Weights of a small masked spectrogram model: 39062 training examples.
Rows from block 7 of the encoder of a small masked spectrogram model, named by matrix and row number. Rows with one number within an expert belong to one neuron, the router's apart. Each number is 128 + 24 x the weight over its row's rms, rounded and kept within 0 to 255. All counts start at 0. After the name is the row's rms in percent of the matrix's.
Before each expert's rows are labels from the 100 clips, of 14976, where the router gives the expert most weight on average: "peak on" is the class under the peak. Only what is clearly more common there than usual is listed. The data: strings of digits, spoken by a formant synthesiser in many voices.
# router: router (encoder.blocks.7.mlp.router.weight, 8x160, trained with AdamW), inputs 0-159
# up: expert up (encoder.blocks.7.mlp.up, 8x80x160), inputs 0-159
# down: expert down (encoder.blocks.7.mlp.down, 8x160x80, transposed), outputs 0-159

# expert 2
peak on: silence
router.2 076 [161 111 101 105 153 142 122 110 119 164  96  94  82 161 112 138 103 116 116 119 152 125  76 152 124 128  92 164 111 157 155 145 102 168 133 125 155 147 146 112 118 113 147 118 134 124 109 163 134  93 128 122 158 136 110 106 131 152 116 146 129 137 127 108 149 137 138 132 157 115 169 104 102 132 172 171 158 107 135 138 137 127 120 169 105  91 110 161 152 148 111 121 122  68 100 131 135 108 130 110 180 139 148 106 109 128 115  65 119 125 138 123 113 125 128 101  93 138  83 145 123  94 114 170 161 141 135 102 125 126 130 143 128 165 128 126  75 160 100  93 108 148 171 140 173  83 106 115 128 144 110 171 128 120 147 120  96 158 160 123]
up.10 106 [127 126 146 102  95 137 140 134 138 157 113  87 128 150 116 109 103 145 129 118 145  93 120 129  92 139 140  66 157 138 113 136 135 114 122 132 138 112 129 158 159  96 101 148 159 128 138 145 166 150 157 127 119 132 125 131 120 124 130 130 134 120 131  98 140 143 131 164 106  95 142 123 117 103 101 171 136 141  86 105 139 168 137 131 161 102 141 165 134  98  82  83 122 113 128 158 114  97  91 110 111 192 115  99 154 145 110 137  94 121 201 132  88 143 125 117 112 109 130 129 180 157 108 152 131 118 193 137 115 141 131 135 122  63 109 102 122 146 166 149 118 158 146 125 123  83 170 119  86 120 138 106  98 126 147 130 132 118 135  90]
down.10 098 [121 105  45 152 120 149 149 131 134 115 125 155  96 140 155  87  69 143 112 133 137 146 121 142 152 165 126 132 140 119 122 126 131 117 144 123 192 141  97 140 126 133 129 143 111 176 112 102 137 166 114 153 119 148 101 134 139 124 179 124 126 141 149 114 102 134 146 130 131  97 135 141 139  94 124 166 149 124 119 103 114 147 168 137 137 145 155  80 170  94 163 140 121 142 130 129 123  59 129 129 104 175 106 168 123 114 118 140 155 112 156 150  90 127 132 113 107 144 119 146 158 127 137 114 137 133 121 161 150 130  83 118 157  94 127 134 124 153 104  85 111 175 149 145 127 153 102 128 124 106 142 144  62 150 144 120 145  98 104  94]
up.11 031 [ 93 107 128 135 145 169 149 148 134  97  93 144 110 125 140 147 127 131 127 120 147 163 149 124 117 115 164  46 137 175 149 102 114 145 124 125 115 113 127 138 164 177 125 122 121 129  88 109 133 158  83 132 102 127 108 161  86 139 162 115  93 131 144  88  93 116 111 129 142 156 126  97 125 153  86 128 119 130 156 117  97 141 151 111 124 109 125  96 113 130 161 117 176 156 112 153  90 147 145 104 137  96 128 142 136 143 141 137 153 143 135 156 131 139 144 160 124 160 145  98 139 122 178 114  57 129 134 157  88 147 170 135 114  88 127 151 147 117  94 157 105 157 143 134 134 133 105  91 100 138  86 139 102 132 141 111 130 145 166 139]
down.11 050 [ 96 151  96 155  78 165 125 137 186 123 141 189 109 151 160 111 143 123 127 164 128 167 129 128 163 108 147 117 157 129 108 117 116 118 127 119 142 162 173 130 126 119 129 148 140 126  88 129 117 143 111 129 114 107 165 129 122 168 110 116 137 130 134 149 130 129 108 122 105 106 171 139 140 172 119 141 128 125 113 117 112  49 148 173 106 138 124  98 138 124 165 122 165 111 122 127 136 136 170 109 152 133 126 125 132 151 103 125 137 102 138 170 150 102 168 129 115 165 119 131 155 104 126 122  94 134 179 131 115 125 155 103  96 101 190 137  85 135 114 150 132 140 135 160 128 131 164 109 166 154 112  75 132 108 173  97 117 113 123 130]
up.12 103 [115 155 123 147  99 151 105 105 127 116  85 119 160 178 128 118 126 168 145 127 128 108 117 115 109  98 145 168 135 161 101 164 107 136 104 117  92  99 112 126 127 150 127 157 111  82  86 140 151 118 184 120 120 144 167 153 131 115 152 158 205 103 134 114 105  97 120 107 133 122 169 109 149 147 130  94 123 115 125  88  88 147 138 123  90 155 135 133 142 100  93 144 169 103 125 143  95 142 109 158 115 123 161 105 149 109 159 149 156 120 152 120 141 142 148  97 141 141 125 151 142 112 159 133 163 142 133 125 160 118 140 145 128 148 134 130 108 121 166 115 154 103  80 148 141 118  97 137  84 182  96 113 108 130 160 105 148 154 144 132]
down.12 106 [141 145 101 109 126 100 151 116 113 156 124  98 133 162 153 144 178 187 140 158 123  85 159 124 164  80 151 141 133 109 157 122 141 130 113 122 150 145 142 169 132 145 103 148 157 114  92 124 143 149 122 101 112 190 130 134 148 160  92 132 100 110 122 129 127 127 157  94 126 156  95 126 142 140 118 115 116 149 120  95 104 170 108 125 135 159 153 146 114 109 116 133  53 141 133 138  89 137 118 177 147 102 111 120 154 115 188 139 141 137 141 126 116 129 167  89 181 140 138 187 150 114 146 107 152 160 126 128 126 143 113 142 162 162 124 145 129 106 141 121 101 111 123 125 157 135 120 144 130 111  98 126  90 157 140 114 171 113 132 103]

# expert 0
peak on: /aɪ/
router.0 100 [111 175 155 154  42 115 110 112 121 126 146 117 143 168 148 131 125 114 140 146 129 123 154 121 133 110 128 113 138 106 165 108  97  70 116 122 150  98 128 136 125 145 150 155 103 122 163 133 137 106 140 150 110  94 146 103 112 151 151 114 129 117 142 115  95 127 117 178 109 125 117 134 129 118 122 107 119 147 116 106  92 155 138  57 166 102 115 129 120 114 137  93 131 143 171 140 157 101 127 168 120 129 130 132 157 113 130 113 119  99 109 133 126 140 133 132 147 154 194 152 119 106 115 113  90 167  56 125 116 145 131 130 124 113 157 132 157 209 109 132 132 100 125 101 113 165 150 134 108 137 155 108 122  89 130 144 127 129  88 126]
up.15 110 [106 164 141 155  87 134 160  78 190 126 105 174 164 135 155 154 128 146 166 147 161 122  88 126 133 117 147 117 105  81 143  97 139  90 134 127 153 163 149 145 173 158 125 126 138 100 121 126 139 121 130 134 140 100 140 143 130 133 149 131 110 142 142 121  86 117 136 126 105 110 106 151 131  92 114  82 146 132 141 106 108 119 140  96 154 149 128 127  96 146 126  76 128 122 147 103 117 113  95 168 117 134 149 130 113 106 127 130 139 106 114 144 113 156 127 112 145 111 200 116 132 138 154 109 106 173 119 111 129 118 137 137 104 117 189 154 126 123 156 147 126  66  91  98 101 143 134 104 161 153 142  92 145 107 107 136  95  85 111 122]
down.15 101 [ 97  94  97 150 145 116  85 128 117 133 111 137 131 155 135 146  98  86  83 153 152  92 118 141 124 122 113 114 114 154 135 150 137 157 133 107  57 144  98 123 101 128 110 138 119 143 108 123 100 147 151 137  90 103 143 129 139 121 122 126 136 161 104 110 141 164 131 156 165 135 152  99 139 149 120 153 123 132 124 118 175 138  88 179 162 118 136 177 173 108 125 143 124 123 184 142 155 137 153 161 134 109 112 167 184 138  83 131 113 162 145 105 124  98 152 114  87 124 120 149 107 115 111 114 120 111 126  82 132  84 126 150  95 179 105 129 104 153 117 112 130 124 137 135 148 124  88 180 145 120 111 143 102 157 134 113 132 128 102  99]
up.16 088 [113 160 139 130 145 128  90 112 155 121  78  95 126 132 104 117  87 150 174 136 128 175 164 151 113 140 137 106 131 155 157 138 116  92 163 126 123 156 176 126 109 169 123 155  91 135 120 150 148 112 149 120 144 161 138  70 100 166 156 134 126 130 184 129 154 145 115 146 139 122 127 116 157 135 109  89 144 142 116 133 138 127 130 140 125 121 128 155 139 130 114 127 157  75 120 117 124 145 179 110 114 131 121 132 152 135 117 117 128 110 124 100 137 153  93 164 190 122 151 129 122 121 174 158 141 150  87 155 138 134 183  94 147  64 152 155 106 158 163 116 128 110 158 120 122 107 129 109 120 155 117  90 142 110 115  97  96 132 107 127]
down.16 098 [178  95  75 145 117 146 111 142 154 106 124 161  99 111 106 128 157 109 106 135 122 110 133  96 123 120 126 140 126 136 116  99 131 138 145 128 177  95 107 154 154 183 132 144 143 106 123 109  82 106 125 136  98 102  99 127 115 142  73 130 143 118 150 107 158 121 124 162 140 153 121 122 107 128 128 129  99 113 168 127 110 133  94 115 157 140 118 152 112 106  83  80  83 167 125 126  92  75 154 159 138 119 160 132 154  94 141 137 146 160 116 114  89 132 160 114 149 121 170 107 121 130 135  86 107 124 122 149 108 141 156 132 152 113 107 119 161 180  95 141 135 142 160 143  79  96 111 106 166 149 121 132  76 116 121 135 101 141 129 135]
up.17 101 [104 147 115 122 128 122 156 150 166  98 143 105 104 118 144 164 192 157 163 139 138 115 130 101 141 124 150 127 119 144 142 100 138  82 150 116 149 169 150 111 174 151 105 124 175 110  99 114 159 128 103 173  95 126 103 113 131 160 112 157  98 111 141 106 122 157 133 130 128 159 111 158 132 115 115 125 110 165 126 113 123 150 137 115 117 127 147 143 106 129 123 138 140 133 109  93 146 142 154 132 164 182 120 111  93 133 141 121 129  92 168 134 108 117 144 160 141 120 146 159  98 175 118 116 150 156  84 129 142 146 106  81 109 108  78 143 108  91 152  82 113 114  83 131  91 117 129 125  96 110 151 124 141 139 121 195 156 124 109 160]
down.17 093 [165  75  94 108 130 135 131 147 154  76  98 153 170 146 113 159 129 113 114 140 116 162 170 162 125 157 133  80 100  93 121 131 143 118 122 124 130 123 107 141 132  85 136 128 116 110 134 116 122 160  81 137 188 133 134 139 104 131 113 147 145 132 141 127 120 107 140 137 152 152 112 127 155 130 129 115 114 108 117 120 108 111 100 160  96 100 108  87 118 200 127 141 160 137 112 151 126 150  98 118  93 158 114 169 114 118 128  79 123 153 120 114 127 130  89 199 113 110  83 160  91 150 142 144 113 127 151 124 159 116 164 143 123 131 106  83 133 146 142 125 138 112 111 141  91 176 133 146 164 132 159 140 120 161 148 131 105 135 112 115]

# expert 7
peak on: /s/
router.7 097 [133 173 108 120 127  98 157 146 134  98  96 147 108 116 156 137 138 151 133 117 168 129 148 125 124 137 173 122 155 127 114 140  70 119 138 135 110 118 137 138 139 130 162 143 170 113 140 101 116 126 124 163 120 156 137 120 109 121 155 117 166  94  83 130 167 135 124 148 178 163 139 134 133 120 141 103 110 148 137 102 166 138 139 135 144 131 188 150 125 125 109 125 145 122 134 113  77 145  82 126  92 135 131 114 170 114 126 147 135 169 111 140 118 109 118 155 135 116 137 142  99 106 131 170 140 177  94  98 170 113 155 102 162 111 126 131 151 128 143 160 150  84 159 153  91 114 155 146 166  73 123 121 132 176 135 162 122 188 110 135]
up.15 060 [117  81 112 104 137 124 115 113  96 100 167 161 104 152  89 155  98 113  87 125 127 111 131 122 113 129 173 113 140 122 156 162 108 128 163 133 136 100 163 156 126  86 102 125 130 123 138 103  96 123 166 146 126 146 136 112 111 129 129 117 139 110 108  93 133 167 101 122 144 128 100 111 128  74 104 134 176 103 168  88 114 153  98 109 108 141 137 143 152 132 160 148 101 127 164 121 170 131 184 154 133 173 111 103 135 125  92 134 107 139 129  82 132 115 143 120 140 147  94  91  69 137 147 154  88 120 107 110 118 117 150  67 117 100 107 126  98 151 130 121  93 153 129 175 138 152 120 114 126 114 116  97 160 147 140 135 105 132 127 120]
down.15 048 [ 97 113 156 148 104 114 139 101 125 111 129 147 108 121 115 120 130 128 109 157 135 106 157 132 145  66 159 129 149 139  98  90 124 129  74 158 113 119 158 120 115 124  81 112 145 109 131 138 142 119 116  92  89 100 113 138 118  93 133 157 141 136 197 129 136 179 126  95 120 124 120 126  93 145 143 146 119 103 100 118  94 149 130 138 136 185  90 129 129  91 128 130 125 135 137 104 122 141  83  92 110 153 140 164  98  89 122 127 159 155 130 143 146 129 107 139  97 141 156 139 118 119 157 112 124 137 104 147 180 123 100 116 111 184 102 143 141 121 121 161  74 104 119  78 114 103 130 143 146 152 128 127 162 106 104 157 107 137 188 121]
up.16 099 [110 112 146 136 141 101 111 166 141  64 112 154  65 128  74 125 163 139 142 135 160 116 127 127 120 131 136 196 120 116 104 141 139 139 156 158 154 132 156 163  57 143 118 164  84 140  99 156 135 112 132 116 165  68 143 157 156 125 146 151  97 136 135 108 168 124  95 130  93 132 122 121 132 120 152 105 138  91 114 138 116 124 136  96  76 125 122 148 147 104 115 142 165 123 164 129 151 146 113 149 156 130 125 162 107 119 137 113 108 128 144 138  97 109 129 145 170 112 137 139 108 159 128 160  94 126 130 158 129 156 109 138  95 128  97 104  99 135 103  82 157 136 133  93 119 162 155 145 146 128 117 133  93 150 133 142 121 110 121 125]
down.16 102 [100 153 166 145 123 184 108 125 138 110 104 148  94 140 140 109 156 136 101 104 112 123 127  87 152 153 172 155 144  93 116 119 144 111 129 139 111 114 110 104 132  72 142 120 116 114 136 133 133 137 140 150 164 131 142 152 139 110 148 114 111  76 130 114 188 170 129 105 112 125 105 134 125 124  94 131 135 138 123 155  93 152  99 114 106 132 119 112 140 124  72 136 155 137  89 108 137 125 148 101 127 123 126 135 106 162 134 166  80 132 103 126 141 119 151 118  83 162 137 140  72  86 116 119 150 154 109 121  80 106 145 128 106 106 135 143 147 128 143 149 136 117 124  79 117 131 110  63 144 116 123 107  99 151 159 164 147 112 194 149]
up.17 096 [115 164 144 128  92 111 142 128 112  99 156 110  98  93 104  94  98 138 118 123 129 164 145 120 133 143 111 147 143 136 101  98 105 106 140 156 159 127 112 156 123 129 140 148 127 140 182 120  98 101 148 134 121 143 136 157 150 155 129 157 132 148 149 138 107 121 114 117 123 118 133  92 148 135  92 144 110 126 136 185 100 121 161 102 164 183 135  94  75 162 156 141 122 125 130 139 172 131 137 143 152 111 151 123 142 148 125 142 124 132 167  94 157 136 147 152 167 123 106  95 136 130 114 165 133 161 123 119 131 159  82 105 152 145  83 162 124 148 139 122 127 134 103 133 153 146 169 122 107 159  83 103 192 158 132  90 141 126 193 108]
down.17 098 [115 124 107 161 114 125 140 111 123 156  84 169 121 137 137 151 137 133 137 120 107  93 145 149 138  95  99 138 163 110 142 128 119 136 140 154 149 134 151 101 115 162 133  91  90 164 122 124 127 103 110 131 106 127 130 141 139 165 155 165 151  90  94 126 145 107  94 150 103 130 103 140 129 121 114 124 124 177 139 153 133  89 163  84  83 150 136 132 158 114 105 170 109 150 114 117 103 155 120 116 101 125 193 127 127 132 137 161 104 107  99 114 120 156  72 104 114 141 122  89 106 158 138 104 162 157 106  89 122 141 146 158  97 111 118 140 126 134 125 140 119 105 142  85 108  95 197 144 138 162 136 145 130 114  96 139 190 132 157 137]

# expert 5
peak on: /f/
router.5 119 [151  85 149 144 143 137  96 130  96 149 139 148 155 100  89  90 139 141 170  72 107 145 169  78 152 123 108 171 120 138 107 124 160 124 117 107 132 153 118 143 129 173 121 133 137 147 159 118 140 145 103 113 151 120 138 129 136 117 101  96  90 117 127 151 147 150 117 103 130 108 104 146 146 116  93 128 181 122  86 113  98 120 103 148 121 177 113  92  98 126 109 131 201 146  95 122 144 120 142 128  99 120 151 126 117 157 170 109 137 129 121 139 141 130 138 120 156 127 129 133 141 112 144 140 131  92 177 128 143 109  94 140 100 155 102 102 140  97 104 148 135 156  65 134 133 150  86 145 121 150 112 124 189 137 153 133 138 145 150  97]
up.15 095 [107 134 167 159 135  82 107 157 106 127 124 139 124 126  83  84 147 148 150 128 119 105 110 124 137 139 117 143 115 152 116 181 135 170 128 132 127 144 121 152 139 160 125 147  78 135 111 114 157 100 124 142 129 143 130 139 175 105 135 144 175 116 147 101 153 141 139 134  96 130 163 113 110 116 121  84 145  85  97 107 113 130  99 178 140 171 142 129 130 160 120 129 150 172 162  97 144 130 153 110 188 109 201 139 104 100 121 119  94 129 125  95 118 142 141 118 109 140 117 125  95 140 123 121  61  81 144 139 135 110 126 120 137 104 130 129 119 100 113  99 116 126 161 140 171 110  93 127  83 133 157 139  88 119 130 134 133 139 133  93]
down.15 093 [140  97  92 107 125  46  93  85 150 134  87 108 111 108 135 133 111 168 141 102  83 162 136 126 117  87 159 118 134 147 151 134 107 151 116 122  94 102 118 139 116 147  73 139 158 163 140  99 120 137 121 133 108 150 163 143 126 152  85  71  72 120 130 135 160 122 144 110 182 119  53 152 147  99 146 116 144 130 122  98 134 122 143 132 131 133 122 121 118 110  90 126 134 143 137 155  98 142 130 135  99 152 109 121 156 129 103 153 135 121 148 126  91 111 159 116 109 138 117 140 152 173 141 123 162 127 117 108 109 102 126 122 115 169 105 108 122 108 145 133 157 125  84 105 123 177 146 137 132 124  87 131 116 157 140 112 120 122 131 115]
up.16 124 [171 157  72 139 114 113  85 143 138 128 161  90 133 110  95 136 140 171 119  90  96 122 137 131 150 149 151 126 131 136 124 150 118 129 162 155 159 114  87 129 104  92 171  95 127 143 111 116 105 145 106 137 128 124 151 147 107 120  70 112 132 145 130 112 143 124 133 112 158 129 136 100 106 132 154 136 142 116  88 110 118  98  97 120 152 156 131 145  96 107 148 156 161 161  80 139 107 169 142 165 105 186 131 157 115 135 141 138  76  57 123 123 155 138 138 126 135 139 123 117 111 135 134 138  60  98 134 136 113 128 112 130 148 164 130 139 115 105 115 164 142 106 175 134 140 166 116 139 130 102 101 146 112 128 134 151 140  98 109 170]
down.16 115 [141 146 145 119 115 137 141 163 111 148 129 117 136 102 103 133 151 128 122 149 133 122 156 159 131 109 133 128 134  67 162 139 144 134 167 149 140 139 146  82 161 135 156 134 137 111 160 138 186 127 138 146  92 131 107 164 107 143  98 137 193 107 108 158 109 135 101 142 124  99  95 131 146 135 113 147 106 117  98 112  91 136  93 102 124 106 106 142  91 140 150 114 134 138 141 139  94  98  68  55 125 151 153 139 159 137  94 115 121 104 110  95 116 103  82 144 136 104 129 163 117 120 121 146 114  98 117 115 104 130 144  74 109 154 122 144 144 167 115 121 135 111 159 122  67 136 114 114 149 117 196 132  98 128 123 151 131 134 111 149]
up.17 112 [142 145 107 136 146 131  91 123 132 112 156  90 164 105 126 102 180 157  97 126 153 136 129 131  87 161 125 115 139  78 164 139 116 117 146  99 128 156 134 133 120 133 116 119 171 131 125 118  84 154 110 154 116 148 129 120 118  86 137 152 140 144 139 175  91 148 102 135  83 132 156 115 144 104 158 169 112 109 107 104 111 166 131  94 115 125  92 138 141 152 137 119 163  94 139 134 141 131 138  75  61 162  83 114 121 143 146 110 124  97 143 133 118 111 140 126 124 147 149 130 159  89 135 157 130 107 120 145  68 136 121 102 145 124 163 112 117 127 144 123 132 135 173 153 115 168  98  70 111 116 116 166 118 129  93 122  82 126 129 147]
down.17 114 [175 112 150 121 140  71 132  79 127 136 103 146 149 132 140 100 131 130 125 113 146 133  97 120  69 142  81 105 138  82 132 119 142 158 131 132 121  98 112  60 173 115 140 108 117 115 134 187 118 138 112 138 101 136 108 118 120 150 131 122 129 111 133 134 119 101  79 120  94 144 111 119 139 161 123  92 156 138 137 129  84 129  85  84  97  86 122 109 107 156 136  99 168 139 123  65 153 146 101 124 142 135 166 140 120  88 106 125 107 106 130 130 123 120 141 145 102 132  88 148 135 106 127 143  97  91 134 152 115 132 102  78 160 104 127 133 146 142 169 114 138 119  81 133 116 143 101 120 150 119  95 141 131 148  98 128 110 118 153 110]

# expert 6
peak on: silence
router.6 089 [126 132 134 146 129 105 115 129 113 144 128 119 123 134 119 139 130 148 105 118 132 153 112 131 120 114 103 158 104 155 137 148 120 121 109 100 134 155 128 144  92 115 153 139 135 124 147 133 160 106 123 144 110 138 107 128 129 121 143 120 154 138 164 132  96 139 125 127 105 113 182 137 126 102 170 110 156 127 102 165 125 118  91 176 144 103 137 178 136 168 151 122 106 130 152 109 108 132 153  98 173 131 164 112 101 129 162 115  88 156 144  94 135 145 162 137  85 128 113 124  91 106  91 135 133  97  86 178  80 138 143 125 104 116 157 169  44 105 131 140 128 150 151 144 196  78 109 114 135 133 162 161  86 120 156 110 129 173 135 141]
up.10 107 [ 91 111 124  86 144  98 124 134 153 163 133 115 151 131 113  89  72 152 107 110  97 122 146 141 151 111 148 119 153 165 172 162 125 193 173 147 158 126 110 136 116  94 143 176 126 111  80 149 159  95 167 114  95 100 137 179 116 130 165  86 111 153 144  72 125 140 121 136 151  95 137 122 107 132 175 135 135 130 133  98 117 130  89 154 132 149 158 138 121 126 119 117 137 127 168 153 138 157 169 110 126 128 144 124 136 148  94 133 100 145 117 110 102 125 106 131 101 165 105 130 102 124 123 149 140 127 158 115 109 130 153 133  92  80 137 141 119 143 142 118 105 153 177 127 169 110 136 133 128 130 120 141 131 154 122 127 122 110  81  94]
down.10 111 [133 134 134 146 103  84 113 133 174 126 113 163 144 122 107 161  96 108 119 128 119  96 125  93 112 149 100 171 140  81 144  90 177  98  72 109 158 129 137 153 159 157 144  87 150 150 151 115 129 118  98 157  89 150 119  81  95 155  87 160 104  97 119 153 101 147 131 115 139 136 131 109 125 110 142 121 139 157 130 134 148 121  94 140 135 113 114 100 132 118  94 122 147  96 147  72 109 133 109 127 134 111 153  80 132 119 153 125 106 108 157 152 133 119 141 116 146 133 123 131 147 162 136 123 163 133 102 110 150 123  92  99 123 123 123 167 159 128  89 124 153 107 101 110  80 134 142  96 131  88 177  98 141 112 139 114 136 171 150 101]
up.11 094 [118 163 144 165 117 111 130 117 122 127 125 118  83  93 113 134 115 121 125 105 118 113 169 179 103 133 110 159 104 148 128 121 145 111 166 156 147 163 127 160 150 114 138 113 150 119  90 118 127 121 139 137 139  96 111 129 122 129 138 140 174 114 130 112 133 126 116 136 169 126 108 169 120  94 189 110 182 171 141  87 140 133 102 106 143 143 120 112 166 138  93  94  96  96 136 126 130 137 140  85 139 134  81 139 171 122 121 125  99 145 184 158  97 150 165 109 119 132 170 114 134 141 108 143 107 143 122 125 123 130 157 118  98 105 172 128 165 183 117 100 115 133 145 118 146  97  92 102 147  65 116 161 137 131 101 144 133 134 121  97]
down.11 071 [151  84 145  86 155 171 132 148 115 186 139 120 178 131 139 113 104 119 126 136  95 114  94 105 141 129 105 118 128 144 130 109 101 178 136 144 124 114 146 124 116 152 167 122 149 176  74 103 109 161 186 133 131 158 147 129 129 112 106 115 130 167 130 140 121  85 154 128 127  96 145 121 130  99 166  82 104 131 131 176 175 116 103 157 124 130 144 162 114 119 133 136 149 141 138 128 153 154 133 116  97 116 133 143 159 149 116 148 143 118 127 116 151 130 111 129  88 160 108 115 143 128 144  71 134 133 142 153 135 192 142 129 148 125 138 176 164 130 100 134 116 106 147 117 158 102 134 117 110 159 124 164 149 155 111 179 122 138 109 156]
up.12 109 [129 127 100 183 127 114 110 114 141 134  98 127  85 116 113 153 150 148 124 103 105 162 149 128 159 143 129 110 168 145 137 151 144 112 138 105 117 118 115 121  55 135 128 140  78 119 141 142 138 160 119 118 188 133 126 151 122 169  86 150 128 101 140 156 139 135 124 119 159 140  85 135 123 143 145 114 126 139 125  91 124 157 123 117 105 119 100 166 146  89 160 163 145  75 139 101 145  90 114 151  98 168 152 125 119 132 139 144 114 165 145 104 204 114 121 104 132 120 102 116 121 130 141 161 133 109 122 129 125  63 103 134 141 110 153 150 112 136 103 104 135 131 151 125 101 110 164 149 118 106 135  86  63 149 156 144 137 128 133 127]
down.12 106 [129 108 109 147 101 129 113 127 116 129 132 132 111 162 140 157  92  73 143 139 165 149 141 131 156 122 159 105 110  94 143 126 172  87 109 126 109 171 129 105 100  96 111 155 110  85 126 134 127 107  82 118 125 120  75 132 155 117 102 146 127 157 145  97 151 176 121 158 146  70 141 134 135  81 174 138 135 166 134 134 151 135 121 146 132 121 131 139 107 125 127  96 174 133 163 134 142 121 139 119 136 138 162  94  99 151 104 120 123 106 139 175 152 127 141 178  65 135 101 116 113  91 139 152 105 144  80 149 126 169 101 131 119 114 135 113 142 149 146 110  97 140 141 119  93 128  90 115 106 139  87 116  84 133 140 153 140 143 133 125]